config.yaml
model: "image captioner"
dataset: "simulated grey scan slices of phantoms with and without marks"
train_examples: 61250
image_size: 64
crop_scale_min: 0.8
horizontal_flip: false
translate: 0.12
tokenizer: "word"
vocab_size: 25
encoder_arch: "vit"
encoder_norm: "layernorm"
encoder_norm_position: "pre"
encoder_activation: "swiglu"
encoder_head_dim: 16
encoder_fused_qkv: false
encoder_bias: "none"
encoder_qk_norm: true
encoder_parallel_block: false
encoder_moe: "expert_choice"
encoder_drop_path: 0.1
encoder_num_experts: 32
encoder_moe_every: 1
encoder_expert_mlp_ratio: 0.25
encoder_experts_per_token: 2
encoder_shared_expert: false
encoder_patch_size: [8, 8]
encoder_conv_stem: true
encoder_layers: 6
encoder_width: 256
encoder_positions: "learned"
fusion: "prefix"
label_smoothing: 0.1
decoder_width: 384
decoder_layers: 10
decoder_norm: "layernorm"
decoder_norm_position: "pre"
decoder_activation: "gelu"
decoder_mlp_ratio: 2
decoder_head_dim: 32
decoder_fused_qkv: false
decoder_bias: "none"
decoder_qk_norm: false
decoder_layer_scale_init: 0.01
decoder_parallel_block: false
decoder_inner_norm: false
decoder_drop_path: 0.15
decoder_positions: "learned"
decoder_prefix_bidirectional: false
decoder_connector: "linear"
decoder_tie_embeddings: false
residual_init: "none"
optimizer: "adamw"
lr: 0.00082
beta1: 0.9
beta2: 0.999
eps: 1e-08
ema_decay: 0.999
steps: 12000
batch_size: 128
epochs: 25.1
lr_schedule: "wsd_sqrt"
decay_fraction: 0.4
final_lr_fraction: 0.01
warmup_steps: 2400
weight_decay: 0.1
Rows from block 3 of the image encoder of a small image captioner, named by matrix and row number. Rows with one number within an expert belong to one neuron, the router's apart. Each number is 128 + 32 x the weight over its row's rms, rounded and kept within 0 to 255. All counts start at 0. Numbers have three digits each.
Before each expert's rows are labels from the 100 images, of 14976, where the router gives the expert most weight on average: "colour at peak" is the nearest of a few named colours to the mean colour under the peak. Only what is clearly more common there than usual is listed. The data: simulated grey scan slices of phantoms with and without marks.
# router: router (encoder.blocks.3.mlp.router.weight, 32x256), inputs 0-63
# gate: expert gate (encoder.blocks.3.mlp.gate, 32x64x256), inputs 0-63
# up: expert up (encoder.blocks.3.mlp.up, 32x64x256), inputs 0-63
# down: expert down (encoder.blocks.3.mlp.down, 32x256x64, transposed), outputs 0-63

# expert 9
colour at peak: black
router.9:142202114129080178135132119107190203078144057174153136127124072085171075148087187168161151093134138144163112122085148176107154123130160179141155130119098112154150133140131146102095110152144116
gate.0:124114164068092136118132084067105131068085147121155116127173207096091148136176151116125079137148179149142072180134096144129075113140107111181151118117076156134097071121115094129101177115127082
up.0:122105180155117070147107147166069146143112122134141127160136148160130120151155108078150124114131106119099119149125124124149125154098142150178157113146131148144176095095122144094121139149121110
down.0:156122141155126100155160086160102161136145112100088083160082104149198139114162149135160098137098126107164129120116102170200095170124154089054144160117143167074107073141158108109155125096153128
gate.1:169118130155147103117076172146100126175170172083083096136095136190138217145141059109100113066103134109094153116162096145129109108076165128093122139151167194093132162143152162147145155058156137
up.1:118134104160172126139071142167119123179140168088091143118098144174135173163173092090111121095153129080094118161142137114153124123079153078115116138151145172091137123110179098159088206059120117
down.1:133170163137110150110169159146132103149123149089119124171169122124177115154144130175119132103138194133169165098167145155096138168188135081149173083132153184092127113090182065144088134090178097
gate.2:133174168157120108143135155156130192094147103117144040131152097154091115108110121170214142056123133211111118131135115163137112140137100132138150177146066101138114150189172110093133116131137111
up.2:158136116087121139137112178110124135069210112162121093136111130138090130090103140087122145131160102168101093110092108073111162139140202135202145109111099096175142116146184164119159171178168160
down.2:139127124168161075143185157104126124138119095112122138154141149127102128154142112117175170117109144079182153111206101110068109151098110151132119078134177144139158234130122133142088120132121196

# expert 17
colour at peak: grey
router.17:146165057096098140119152128142190086141138087163108141133143170108123113123155150153141138133111054148145171120134055104177096165086140117186118150129177106176175125164110117143096089141141111
gate.0:116147105165111171179154101132104101107094131092135152112142114199121163132160145111179102120117130090154164165126087133052116110126093077123109099118122097145102162142067144169114094123125088
up.0:097112072099100108171166091107087133158141189184107194112126078219125128144118155137110106110147099082158075188144049122037065130164154082155143128119163111141119107121088108155150090124104120
down.0:137139141132148129151104114130154140166124096127113173143120115124092155075111126146153142189135119144154160072198134112130119133072063128172136116090108176161172142137167189100069139172144150
gate.1:080109152139176097106066188119133161173077153110131113076131080134122156140120132150151114148146112211101139184152164156142170140169109190105144097123087198140204223138135154131100148135150080
up.1:094095142154150100159082200087147142180113142145144111116110087108140139156104127129116134102144108156100091194144173156177146159109105189091127105133117186135205180145149121121078126117143115
down.1:090117158107054181144137195095112087110145120176096134124154129190121136076149112125103130153128099136145125102072149144159143136170170086139114135121120128110143166070155141110109134152119128
gate.2:125152065112094119155113092165138132133118092119166169128087126151083100069162126140168110091079081156169139144106149156149127228118143158180176130115138126152111165165145192137098130142095147
up.2:162154078108102106147100077200142109139119097094195151133132128138038095104159151109142122115080079151126174156101118110182129174141163135170161157120149110160146154175166139112108121136169153
down.2:114162179170076086158102064106148150199150096167138142142138105097156097109143172100168111120156139144157154050084097130121109093132135082092153217130115113168097049125129157148130153197103130

# expert 19
colour at peak: grey
router.19:119169082050052163116119129201084131101110095128133143160105136133143114114152155209167137156114120140136153170102122107123100154225161128184095169163135111084117071150158112130112117102188123
gate.0:123105117129184142167133107134094136163126154128087127161163112121126161132146155109108157106162158057072118131114151177150113099143169099133102098159093104103097118099119155133153159150143145
up.0:119141142088132165120125132124152099133098122153170143125116138115150170115114119146117142119117120107155099154124115114108141122132091161143164119132069142086148203152151147133121109128176146
down.0:096123129087165141149152177099117103136211144148108102119115179089111148158098128105127118111121168196176115135094139162151108107088087135128167158108086117154155182134176182126211104125127090
gate.1:062060121152129154079089114100193147137102166140109080129111118146117195155113097108121144129178144177119109123162128131118170138130100153135138117105144136124157168126147106106187143098137126
up.1:177101176133090089067112173093165116076154140116102070176119118124138151121052127131112186097135130160141114069120116169096118150131084144126156116119127176179156164080161140157128152120144155
down.1:095103134155127139080101101144182148153119098126120163136098126133147207080155087195132112157156154148101130196154114199139057136125119091142140160149199159111108088131173132091113176105120117
gate.2:095143158097085128066099150211147118138129078142157137139165104128134184097124141099090085150129125142091133139122141125125191122133199103108137091124116125099126102085102124199177150133174134
up.2:116155196101088116078168132200120091107176099125114163082108118119160191125117159122126122125120126154092174146069124109091181119130148109125156098127101111130121098094100157190151135137206094
down.2:102196121119107125152110102145119169135076100138150147120075125104115146138111130135077111119125122101099178144172061128160144156147077079060093133211105134123092150097108168149083127085086098

# expert 28
colour at peak: grey
router.28:105205139105103225067102062120111144104155143150147145124117127134174165141114166160093081102156095100194113168112108094163135062126123132092136186139129101034078126121103099138125131156170100
gate.0:135133155121182159146194079071107091124150134100160168137126149172133118125156133138154137127176068082113145139075118101081069117184176114165135166065140143097069127148143109155091092168116115
up.0:137130055138091172135067106232117145150112131154103120103173083085162150172162172141096089149133120104160118122192161118168127106140151088082154147183136126072200159128055148100088104092156136
down.0:132145184107124127096098133126151185140091131156126110095082110162143182166104091154109109109157089150139123139157113177104151204070082111108157083105072198117102147132175179131113175065157163
gate.1:062190156174112132111114193116131158126163083095110127105120188093122181137083093170141148122101114121109107152166130167165161149096090200116200120120125171179178146110171157133117177095123074
up.1:112143096136156132100115146105111123063136146233086147090116104091145153145118146117087120079135176088138118132126122200091105142138165134074148113109133114122126148123132217162157137093080149
down.1:095139174108094205210106145171134098195143119121124090137110125093168109123085112124170183155113148124135169079154137101048074137097180192120104126161087151158103146120162167080171137149153133
gate.2:089063178113163120072154164123192128105095108072125106114069110197151170169112064122096131098156116183079097088168182134103108163097096223136188115056157150177130116157206082114170153138123114
up.2:142102079100122138149120074132126117190100091132132140090187113149112107157181149124126117138099098080129164185163128106191101055104185064104126225174144115110171143124086108100089109102153122
down.2:145134157154166143135139118183103107135180181100089155132179186141133172107134145073144101157098073110075102101111083148132178102108161064133145141099125110152097063089068115175144124180064079

# expert 30
colour at peak: black
router.30:130118071128147117100161135110126131106087148137113060123124145082148134196158084174147141126137187076130118109106167157115201139111107097170124117137158148112159122155120108148156100052147133
gate.0:043076089112100116140099161121130072170078112204174147128105128128119119157118145130100099119128114117142092107173125122142114144147157154157108133166106151116203118084119089099109162119151122
up.0:153095116134143137212108092184144094200098055135112158119161092086133072119133159146175148109121141122136153168147109157107141064134061101085088066050101108156096160072137064169108111137133116
down.0:119170134166178137130112092132123177146144127043136121103122106081130103172157115118123135127076107081126142148115156111147116170105113164094163124175224073058178126132108159130106068132166120
gate.1:113141104135142152133130110119058146133121069092172167165120100097090076099140161100114142136132132114111098176136067142143132031129165124139175129114100148114158135143182145115050110122107157
up.1:184182151083149120158147161097152172109087098138100078122130161094144099140142104170162128099132118127081134130067128196116158147137106173093162097129121159187168117131121094131182108080154126
down.1:159140169166115092160107111141174155197105093119113113096119097127163111137145146113128150146108197124198133109140104107101155162138116121066122122142123182126194149163122164124131104130172133
gate.2:098114157155095116158102119116154126097096126098129101168136127180112152113130175113157137130102142178107181132134142168154149091155090194130193160101142178168119135142089155138161125140133121
up.2:165168159138130153140101164126160181159129176199108145116143185100119124156152136146134075135074126119106145133111133167146082141143177088166127089097175160110094124125115091112096105111097095
down.2:046101092091110151141128140113127118165127127134114141175151112098165169135111085118141125171121087221110117175141117126053150150094168172092105127118107207135140124112135090112058137120169128

# expert 14
colour at peak: black
router.14:112153154092070176113192124106161144142073068132125067130155122135125134078176098155088165116119130107138078134135173122091149149104130123131132103127162156085137115128157108120135107112182108
gate.0:102140141161156158084141168045152082179091164148087122096136133178172127103119108164145073127127182089154080166125157143186103079141118102148098116113100151156128117090064150110147139058092113
up.0:071147169103127090117204104130101056168054144146114164102133104139131060067099109171129150125148144104105130126164126087181069086154113084138109086137079155138093124082105124149148122070157155
down.0:166116105112120195136098137081100114159140157107105094128145102148155133185145095142199056193164057192079139175143150160037064105103121166208126077072080136080170147111124077125149192155140157
gate.1:161114057168141137108069104115171125138116141144089122141179135168149107123180156110101101127137151101152134154161095121178141111128148109149102115160198070106184153156078101104163066115111131
up.1:162089069150142180132116107117193079115143138164088126117147158189156113092197153116116144146060119112177112168121129057174125129145107122151140184143150070099089148125099081131147094116101122
down.1:114094190128151078098114160093083145202184168184101131108130153098090138108086104171142131119157104141127137071104153149169109130121123143121128135085154156127167113073110134089165123104083110
gate.2:127136063073056095110091199154208144063102088193149117037118131141141132156155124163137089156123100139145117117181148120152142128142108189172140120094103139096105199074139114065120056158133155
up.2:137127180066099131152102133123145091055098172087073149126098142149129164078153140164117112158119133103179136133160174158114059167138127163138100115105138133117116112096159165103064185123143138
down.2:104102218117116146163148136154161130126120149138186085138116117065169146069130098132109142137116093117113141094128129105165116145147138139123142099128173165146121134124146159173075131092138126

# expert 10
colour at peak: grey
router.10:124199102082104163090185145097180123093091057150097121163129070103185154128150142186152178210159148096132168114126130140129136107077148181153107136100187171125128099144073120153094125115189133
gate.0:158133127126126121094097141109111106064083150099141022115111104120101153112145105108125123155132145088132150138115178092129162159107121154113150147115131107075120155161167103106140140130127160
up.0:121109146149122075098084120178101107117110188102140158158129152126149135138183165080080113109131126128071049122126133128133124095117180119150153109040161126193168085141093099096064095138133101
down.0:098095134167138086156073104098080167086142110149136084129134093153127102107152163108116086192098111123141091099133159115110067098168106135145100176152140119145186126131158115050142082094031109
gate.1:168095161159087149114140174126139200138144153088112092149105074153175148110103097139125103101084113198016156139150181157096200115085143098063127140116146168115131151125123166137086151096100045
up.1:180083148157086115156121167068149152141139131097124098177110113153178153131117099148138104112130130210044174113148155139092140142122082172109132093118168175125107163145177137122174189057145129
down.1:119117160095087178180142132161093110128089116108131092134109120161121134148095065166129130116129151082055093127157142137148075137129114109072091147105155152128186071206158130132086127107108131
gate.2:128194096109119105113098173114207137145123129122124093059120169154094095090159125130124078164080139089144159111148118204137199156163145186117146090140125140126121129086157168176166095128156122
up.2:103062158131094113123048145160125149070061079167163087148141067143163076143089140105122148147162137159158095129098149156111190181170129130131163111135160116049118088191125171108138135112146139
down.2:134159065161091072072139167177161123126109084154145120139116103093099133144116128113108154112114116164201116124121102088126138113160140140129131144109073066117113104179122167153121146113126148

# expert 24
colour at peak: grey
router.24:081135058147095135106175157187126140150135093078104147162135137126121166173132107141123132090053069109143168112112125103139143164138153140089103132174145167086197139122118103105083136143167079
gate.0:082124136083128168151090109129132120125060154079169111045096114138109108180154133149105113140115142167068135170064134126131152174149147148116161147119153090134094158117103120139146111083190149
up.0:129091124154195136127135082102163134170132110170177157102127096157155118155173161089124095137094116112163117155130154154129134078111143139087110139125100121125149165065082150146056136113084067
down.0:141108075089232144122131111070086152057109129111148172084130125194088118122137147100154138174164180111124147133097155167119097083158107154155116153080127122164114120195085182119086119123141144
gate.1:132139162112122118081109142145160095104143102139186170169051177110127214144133114085089118098153104141139151118191091126159175172137093157115186110151144147114173118119152122130052112114090089
up.1:109101211133156108104137129129191105185152082145140153111094148133113154137148108065089067134141087138143147146168108109188171144129093103104155075086142125130213188084073185071105114099111151
down.1:134155121171107133198107110085125100121127087145104061119171217138174100121078177162124141151166148142185107138093158136161097130190074046109090109128080100161096146090187130095196117119159126
gate.2:148117128126109088118116149135123112106117127134155144083117197083104133083145104123137117183170128152124124141165172125158063191144123198111156120144126128116116098129161211139093143107191128
up.2:117153081136136103125137097155133168187128127156113110104148137165166130134166115136152155112162141167164147140101183156144153095151115109104205148116093092127062149116092122166140137125173147
down.2:126158078120149102158119131126155091136095180075108127121088109074159135114124151106100155142066185083133181145177123055126174095126115137087122146098170063119172164168094126164141134116166144

# expert 2
colour at peak: grey
router.2:163174100158119102150122098142104135104124177048138141106160108132186122150115105070055141157081171106160150188154142101138081150160134132133122124201125100065068139124117154112142108160068116
gate.0:187087149096136067166133134120128126104130085141104118135090144186130131110151128145162132128163128139125072108093150173115097130108150101195089111061131086173086129132170176147204182118167184
up.0:074127156120108080070133048113153107129180158092165095149144149149156108103107084131073166127132147144165077105109146074166130103037076115081091161127060108129152114107149144141193117149124143
down.0:175151082057107081093083169148165067128121163090090131111123148135118183131072111099074136153114193111142134091150112145168140155083083095101113082106121165143131152136137157090158164056120156
gate.1:146146095159136102158079120132120155179088144182174124132140062108195123176145136130126126151146167162154139100148085156159121155087063117101170074154092187149126177092101130157107126102096118
up.1:127159104118075101169148091162073097161125160157152139147141128101158083144113176124102146105155154131179088097078082096155138105148062121131153071155092103085093147096102127183089102170134124
down.1:105169119135076158076139102141184139089131126130163071127176168110132117095109172092087187142158138147199109134140135100156127117150061129127123142201086142097121133100176181141164072154097114
gate.2:118078099126137148132153068120076130153157110073163101174167111141200135134186095108140147095124164123092104153139122120099159131185167129089073118144198094074122133119075065146134140149137085
up.2:135170156104072147176129133104103114143099147072160149055143182106126105133175163138158105195118122062124162125081132119191104113182130104160093149149115110130165113165145134139126129077165173
down.2:128110097152151175162155150104140123180082135122103152110092061148146173168139142132146135174134101109112173104138147175082126115069135125142104128137120153128115190108111166095078105140126159

# expert 15
colour at peak: black
router.15:139204075110123199167128123084187141099098114088115072138171097066073145187158058146127156162136150089143114132121105105165124161162123076128128136186177095122122078126102127166170158107151168
gate.0:111099106151092142140095115140122134142198152113135117182163141161132148132189163105159086099110144131096149147169153129133160082167183132154082152141156119177192205099094147110116105117121056
up.0:134089135126128111114086136151133131120134120196104095129108135097145157157099070132121159075155096169124111078150165157105134139116130118086239075175143128135150131120132183122075196080119098
down.0:096129107173140116158123124152129147127103104117106129170145125089137133133131162136101160152100178136214145142145103094203126100175109159155061161158089100153168075111209118110151110096130175
gate.1:068099181153129133063086159182050095156200137114125158149156157199156136088136148060103116123086074189060155115117135091140125125097158128116142185146165152122151119083167133098119157125131077
up.1:144143116088154060135135170159084094135127164170118156126145158112151141107214107088190104074150138142097099101116094159095140058101139084107147079088131144157134123136078139101159141159147121
down.1:078117123140137159140154160106076179103069141114192147191125183179083137196132069080159067146097144073128087071141150124121165154084147127133121158088145146139090135159135081142148143202084144
gate.2:146096083157145152083083133184141166142185163129103149164164175174101132098174156072082110122083179117124157150121083137154148137108123094144039171105123124202161097094098107142169147130128134
up.2:128159098084122115101108103081166040107096095114105136076145075078145131156076129183141201144164165094186102164123135091122113150191176141127126102066094113126072174181137148132093138163168177
down.2:070123128137119175085116085110132125100125088133136177132112198057104123182169074083089081088070099132046135109103192195082149191090147131116127085130165155157162136058080189161162220128085143

# expert 3
colour at peak: grey
router.3:107066136108082158117111088101112096189119152159134136089205136122104134172164146155153123151102069115120154094181121191141155122097111106104080170146155111195155124084056065134157112110108129
gate.0:102124177149171130109123134124164149071104090088160095156100077134137154159076103081131106120140156191102073138157195180123130088130106163157114108148191189078093137133220129079128151124122105
up.0:155134067054090085125118067100174159159173116162196125128165095125125096104193156200122169149089054102150147125124144097151117180129148118138112105200077115094117129138066147139171130156079186
down.0:128099189086137139143104147172170170094079187083148094120115121144124152172114098066154185128064162151160172124142073143095134180116177137091144175105127151171137081170151152119127141133164112
gate.1:135150114095108138061122121164140139110117112163196138142187089139141132131133192086141058097149141184117130111121146097141095115174126108134149116117134121070143166137107091115115090129154101
up.1:130188125159089120122098113133112087092076076157143098124118099127121111101062156148109164175094102200149082108088140103128097139126089121173136195165062159124087166131148151176121124207103111
down.1:111122132101061132096175093166094148113168114110106184066161170144157146097133067202119152115174084109117104115114155120134066056111094097081090144113157120067055105080137170182090128093119135
gate.2:134125132179151187144163131112043131165149200141127179111132070154155142116150145153151080113145156124065175125076075135126103109099115076087115173138193174122096094130107122148070156132141090
up.2:202169126155167129174150116122043107150124146148083168096086107175147142139146129152146069150143087108053136157100103122168094089103081080093117162145164171168068114154160110132086126107123113
down.2:137143147151121190165204102106150125128134118072151155174129143067120110121133119117172091147145121142117144088067129127108093153120125131130156152110197113162098122143174073199109090146103051

# expert 16
colour at peak: grey
router.16:157083087176178094139088143112143168089143091144115140158119117137119137113104135080132161095122155198132128184152124154153148145144132150124120089134121109166107114126130165131119100105051109
gate.0:132079177124134134146114165129119083220118161120130099137076144097090155140149017171142105139147136095091124052109161123144165161115144131111095118115190116159149167145163121096171155099145146
up.0:103223099104109134126142094091150137147122130151162128116123169137139102127147117131123152092139115033111143163111107116103148106128120100156117188174087137131170174180118159085139149127151121
down.0:104117171106121110145162161136074105116127133117110104126104125089079094163150135134108117164177129131168126135103164156118124142136147136163140098107140095138096131104120195096128143117064087
gate.1:117100179080144097156165124129090082123131141052068139090109179122103117157104074183131152172159149065110108125113141116081147087104136183117085095105105129156109035129199095138164177124163113
up.1:087079104134140123064114060144137170120158101083119115129146111125130115145107125108085137124141098164130080140145189127126107188130096183119157115131133119077135088155157140113126109160147108
down.1:106178114140134169171148107111158150103148130118128115106142075081119123092074159127182074146097147145130159143174086099155126100103129169124127142117131121132152113144120130118079104162079108
gate.2:035111133114114163127162099068081132135135145127129110154144119123097099141104125119106144106114113116129132119126155137097151120127146169098107180150136165079147151121099094111101131113134093
up.2:153111156113129136159138125175086104141124175108083162119123140189155181099160102145142111187165145093106121154136127130070089089127152083181089118078174085107081063152169122138133174164176174
down.2:151164081116136137138064182127127139091116089156124163157127128132136153115157170155107111158122164116148087153100089139134092179134158087179098097103110165168184159078120150135111169065084167

# expert 12
colour at peak: grey
router.12:117053210116146117140166074154134107108146110103080158159088154190086176124083122156095122139104109137088150137076093051188125136133078185170080150107154126165142069118128080094129117159141119
gate.0:091141140146121147112152148172146153140074073160152113200123159133098088144086150191112177136097148175124119168170097124135118163162111137184153121146086086153123091078188169185093141162161108
up.0:182099066127186112112127163106115148131092095141092139133160113115135138163110142091086162095112210151137125163201122148139113105147143127116149058141146155134174167141116105171124079100132111
down.0:171088133117070141128118069160092112102114126126102136146109116141204149101189087163137195200154121115145182104164090135129115128101152110157101140123074140146119084123114135179099149094132212
gate.1:113087147137143076127089091120168191162195088121124122147134095148115136081132072121196096144064085148127207118050172105169132111124150159111139133099123084131109177137075143048164103146140095
up.1:121096140186160083174146143129093156114131112137133149081135125165116089108158093147115133165140060081136159088077093121120101120098115172140078140091131102174058111118130119149114143084109070
down.1:123113140157118120126143142087124112160090168158103155153079053166121111126138161088132120125126132183202127089070123085155144119112155116095112145102107199145136148135083120186154151141132167
gate.2:075109155088128156066178080165114110178111101072138113082153124142108115168170098130111124183107110142125133105116092131191113130092152105172112129176154125084223156117063141178103131132156171
up.2:165087099112118115105143128137143128180166093128097143085128104218138173121179138144109134098155150097148152086132153138138142116126142078154109162139123120154130103187116138102188111113129185
down.2:113068164067121120118117111199154129182096144151102113095093160146069063114132156211152191128111114116110141073144119122159117173150137176123151121143106131141136162096159112138076080124163155

# expert 8
colour at peak: grey
router.8:109176148120100088085158135127165095097104125085140130141142126138132145112079159148135074149096132153176161125170111141154085197140132181172125127061167150115153074178113117101163131084174139
gate.0:135134131175129158150153172138124104173197084118165086117181103106096166166170130132164100051121127133046092087116156137122148069099127096140182142176125169092115158165134160137135095182187140
up.0:069107139140114150128130144144144134142106089172149078158139146119100077189094169097141157053130138139154075142083144137149200097125150170099125071147116089134146145075129193127101129101155125
down.0:139089140144054128139069147140143099088104094152098085127126172151084155166163151103090139126104078122121144146130144161233084173131129076179124128162106100127114115103109124101147144091137100
gate.1:106113109152102170100113108138115139105090105088150128162112075111177160144153143173146042139138130144162126157165138092122131198164111180135128121136136131080089105158173045142108153125116125
up.1:134127070147087131151128106149098188178104049109119121112132097138139099122185125179143107114099083137127163171141091140139138117114116091082147126175130137130127162146108119123082140097169054
down.1:153048130116084108116146121119106121117164163108096135144142198173116123093123090097135134135095119118109147121116166123096188091105169122114138134105157064143130091124105103179157095161158132
gate.2:087155175154173099094169085071154146097104143067116062115135137173095141095065078171169103114145127095104123154157222128132168091110116179070114159068138110154069127125095155088159156138125100
up.2:190182077129123177152134147140141182096161086151133141117099094109205134141161174071140092176082130118115098139091061116097148124135179066187167131129129146092117143181135158162156144158115193
down.2:153080172126093152118117153129177152112153140143145191149147112161091151137124145140116109097133111112134131112118157116103185156102154122153138109114142159175185167081099120185124146144141162

# expert 6
colour at peak: grey
router.6:065152150153098121070148107143137063117172170095151126144114138131131136142115136083098162131078110115191108122114084078181125180114117137177093183107106179113157105121194100165128103103138177
gate.0:086043182147162119093077192146124138120177131114121102201096169141158222130150085093096108094161186115124053088154130160143138146091106177125111103159146131123125109113127158149125189061150097
up.0:102040143183133117115125113105138158103111062119166114116160100175108130161158133111145114082159135181127106148135182186100165131134140171109205132125106104157093089086105132162173068100110090
down.0:155142103109139155103124137159174125108087109192165132138157081147135132119165162137166105118165066126120126171181145130117114135101095133140166114082122088051160189154049141095191076112083118
gate.1:183157113131116131160185145104174158135138045054126122104102113122119113197131090163170137074111092157113176130107093086089182156160110151093181086166124115115121138141162122138117073152150131
up.1:102102124128156159114137119083131118103143169166129100106156155146122107113115176112103145172117134130130041113097131161116058103146169098194085171105126149149127102136068121087203120109112143
down.1:076176104140126148127150126171100144109095149126119097160098116095129147124080141183106148105130128117168161159149175129151078111169090168124074121153148161116112158166121115117116157137139149
gate.2:147140113205090100112170129125191133150135070176159123099138140109149142091122093129185149102104144163157180118160134157104188128114106135076191104084165129143107143095114117141161133107157104
up.2:120113110071208140129104096195076123143109203067086160153128132110122148169121176095154130128116180114131069098119085076149106137106138105147114167157078150128145146188140128143037125121072164
down.2:057150176166096095157120118098131113085172116141151156130095126119054088112087140140108158206120146155115112156091108110123170116166139137128139137163127105142099100091152090131161102102133120

# expert 5
colour at peak: black
router.5:089117142128083153118134139088081169101123127120093182128059146135163082154120128149144139118185115087141123111087099120151158129015141064156136133096132127099136104115130085085124177062168127
gate.0:075138123130110155120133143156140119145155155134120109113095172142154040101143150118130147170154138140155142068113132156137068152190124158186150101134135137149153139122041070119134165134110170
up.0:121126119152098134093143093088177093122147104090103072124070154123113091115168137121112148155092148101146125143145173163139078172159100075140127102087146111145139153088118122131154089190080138
down.0:104133187124165066107108126153152151184125070105130119115168116114180087138125053109130168200121124158111124125050129137093179182129136147069151135149137098108111116088129112129157112096131076
gate.1:172110148174125093108096088130117159065090165099129140096084197119142108117088160169128149151158132150107105132079138126142147179115128118098150119117082130109128118138103186136169102134171142
up.1:105147132122180144148209109134099101147145146109098119139150107125115187132129067132173132108113156065136084134132098160123130100137109142129159130109165098133133131136104060104106110157136080
down.1:132140098146152102118126133078194095174152119156155132127187099119133134128145154129179123081111187165108187121135152139121104111150106085156111192084117115105149149150088089154193098143092160
gate.2:110100159089203104157134097141061115177138150120104097116175158114063096167109121151134142190176167108148099101066118125150118115110070134162084117112105104180096136139158113123139115142122127
up.2:165141111167108178094089172129145092111110107128141156107096133133156193102156139131100071100038078149108200159125156121112138145129150100094177188119177156085119127174119154117092167099156123
down.2:136104076108082097128162132147131159112120119131138138154161055148135113119108124193168102155079109129128177212164162146135056129144119193183140109178132139145043168090107148113112123133127161